{
  "model": "autoregressive pixel model",
  "dataset": "drawings of small networks of dots and links",
  "image_size": 16,
  "horizontal_flip": true,
  "norm_position": "pre",
  "layer_scale_init": 1.0,
  "drop_path": 0.05,
  "residual_init": "none",
  "beta1": 0.85,
  "beta2": 0.98,
  "beta3": 0.999,
  "final_lr_fraction": 0.1,
  "weight_decay": 0.5
}
Rows from block 2, named by matrix and row number. Rows with one number belong to one neuron. Each number is 200 + 30 x the weight over the matrix's rms, rounded and kept within 0 to 999. All counts start at 0.
# fc1: MLP up (model.blocks.2.mlp.fc1.weight, 1920x320), inputs 214-319
# fc2: MLP down (model.blocks.2.mlp.fc2.weight, 320x1920, transposed), outputs 214-319
fc1.1098,184,193,224,238,209,214,190,200,174,196,215,183,197,185,160,207,176,191,215,177,199,202,190,185,216,201,200,206,208,195,210,190,207,184,194,179,192,203,208,190,200,197,213,193,174,176,205,193,181,235,186,204,226,180,198,203,164,193,198,215,217,196,189,227,198,195,211,196,209,189,203,210,191,203,207,167,217,195,200,220,215,188,182,193,217,209,192,177,255,208,194,211,220,201,205,217,183,204,230,161,208,195,192,182,222,222
fc2.1098,195,206,190,186,201,194,206,194,191,198,205,195,202,209,195,211,234,195,200,218,197,182,207,209,205,197,203,200,208,201,214,197,167,210,199,193,202,193,200,189,202,198,217,213,213,202,203,202,196,193,209,204,193,190,207,200,195,192,198,193,195,191,201,187,198,209,197,218,194,212,204,212,196,201,205,211,191,202,191,197,201,192,199,204,215,188,196,195,181,205,214,199,200,187,202,208,209,205,203,203,199,199,204,189,200,205
fc1.1099,208,212,220,235,188,208,182,227,205,217,210,191,212,197,226,211,166,202,241,191,202,171,182,234,198,198,190,157,188,199,203,187,188,191,232,210,262,178,206,164,211,198,206,204,144,225,175,172,223,216,169,158,154,160,243,205,152,238,226,227,187,219,217,223,227,188,224,211,255,168,184,226,201,184,157,163,203,170,225,222,222,227,206,224,180,223,185,113,204,221,174,211,203,188,273,277,175,184,193,168,190,173,192,203,201,218
fc2.1099,177,180,211,174,176,178,218,209,219,197,201,183,207,206,193,202,210,206,209,200,179,201,187,199,206,206,218,216,202,205,204,206,197,222,187,206,195,195,183,172,209,216,210,214,214,184,174,199,191,183,195,230,179,203,188,200,197,202,184,218,203,191,209,181,166,189,203,215,193,198,188,216,178,206,202,228,180,190,188,187,217,206,201,227,210,183,175,196,211,207,209,187,189,201,187,214,216,198,217,230,204,194,213,204,195,199
fc1.1100,197,201,175,210,167,173,212,200,190,203,218,228,227,203,210,203,216,206,208,208,226,227,235,234,170,219,210,161,202,191,194,169,170,214,190,211,218,202,192,154,214,196,216,188,253,240,170,208,223,201,212,155,188,189,184,204,184,183,198,209,163,233,228,157,204,258,217,215,209,224,178,164,137,210,166,256,206,206,214,211,182,213,208,236,192,149,170,182,205,238,184,210,182,238,218,223,214,192,230,231,209,176,225,195,152,164
fc2.1100,251,172,208,218,200,193,194,204,219,227,192,233,207,167,160,174,124,190,197,148,150,263,196,166,202,210,198,200,201,211,190,227,202,166,164,211,239,189,211,241,167,183,132,158,194,228,190,208,243,199,195,167,178,229,213,201,181,199,202,181,182,234,208,218,205,235,184,179,226,202,214,188,198,194,199,199,251,230,192,228,228,205,228,228,167,243,216,179,236,212,145,204,195,235,174,208,193,204,142,189,228,231,182,223,167,224
fc1.1101,222,207,193,156,196,186,201,172,180,120,212,224,192,210,204,177,239,184,209,194,179,205,238,232,155,217,213,193,166,185,216,179,174,231,196,188,224,193,224,159,215,195,231,260,218,217,190,213,209,222,215,213,202,230,159,128,192,221,179,194,196,215,199,212,178,176,202,229,200,201,221,234,177,195,205,215,170,220,169,161,175,170,234,189,172,179,242,206,205,214,233,189,186,217,215,201,206,201,211,185,203,186,202,189,164,175
fc2.1101,188,187,223,189,182,194,208,173,199,222,218,195,180,155,202,185,228,237,193,187,215,193,185,139,161,207,210,172,230,163,188,211,177,177,177,225,208,164,209,245,248,220,195,195,222,225,231,190,202,191,236,213,176,240,201,151,148,164,172,158,175,219,212,145,190,153,219,216,167,209,207,197,148,206,157,209,218,227,221,180,197,210,190,237,193,213,170,255,192,228,204,162,203,251,207,215,217,172,218,198,153,224,194,228,169,215
fc1.1102,204,210,189,172,158,193,181,225,207,190,171,215,190,207,228,225,166,204,183,206,218,210,205,224,203,230,254,209,214,209,196,185,212,213,203,197,179,200,185,209,222,219,195,218,191,242,159,209,223,183,208,214,185,214,197,202,197,218,203,168,225,181,219,194,193,195,213,206,202,244,200,234,217,186,199,189,204,154,182,202,229,198,232,224,209,164,170,173,211,193,230,168,195,158,229,210,233,182,205,212,176,178,184,180,212,207
fc2.1102,216,170,192,212,190,191,161,269,227,185,161,163,217,220,163,202,129,205,204,153,216,275,214,172,173,216,195,184,236,174,218,192,243,184,183,239,150,187,220,209,157,234,189,152,203,204,216,145,175,162,237,195,232,230,158,182,138,212,186,234,208,211,184,207,240,172,220,176,227,197,164,190,197,209,201,237,171,202,178,211,174,217,184,238,145,243,168,167,247,191,146,206,193,191,203,220,215,209,222,188,212,228,225,197,159,196
fc1.1103,200,240,246,220,146,168,147,182,161,139,181,223,148,149,212,184,204,185,198,237,225,165,233,260,162,275,240,185,214,210,256,132,133,109,241,188,242,106,181,218,222,205,185,252,225,233,210,171,226,144,165,210,228,217,159,99,126,203,227,188,232,235,172,237,165,258,242,296,205,257,234,215,132,131,186,255,127,209,175,192,167,213,276,278,272,194,195,220,254,179,218,168,229,194,310,291,226,186,170,152,161,191,220,125,162,215
fc2.1103,184,252,267,225,151,213,197,284,145,251,220,230,129,223,153,277,234,211,201,248,224,64,260,263,214,206,238,327,121,147,129,115,257,248,192,156,181,266,190,93,143,211,285,233,199,82,143,217,238,214,113,201,243,130,193,293,309,276,247,240,197,172,160,206,153,151,132,190,165,97,186,198,309,173,237,262,263,217,158,145,282,164,254,177,213,125,281,207,231,165,215,172,146,234,236,185,237,269,164,142,131,201,306,126,223,119
fc1.1104,211,249,170,237,199,184,169,191,168,179,215,209,181,177,207,200,219,177,235,198,201,189,225,169,199,216,209,238,166,249,232,167,169,181,199,174,262,186,196,190,225,188,178,185,198,211,199,179,221,235,176,220,202,180,228,192,202,205,255,225,185,214,199,213,157,225,192,222,195,222,224,161,176,209,195,183,158,231,218,219,160,187,201,203,208,233,189,197,215,194,204,206,167,201,211,231,192,188,179,188,156,185,208,162,187,243
fc2.1104,204,186,190,178,220,186,182,219,261,210,167,178,228,259,232,202,134,168,213,107,195,305,191,179,187,168,113,176,220,225,225,215,215,159,178,229,191,202,191,241,196,196,30,203,240,245,212,157,278,200,155,183,176,252,290,167,138,240,206,148,206,236,208,207,221,185,199,174,292,218,152,221,189,228,195,172,211,223,213,258,144,194,204,200,173,236,155,178,226,254,191,206,227,188,121,201,177,182,187,267,233,229,188,280,249,221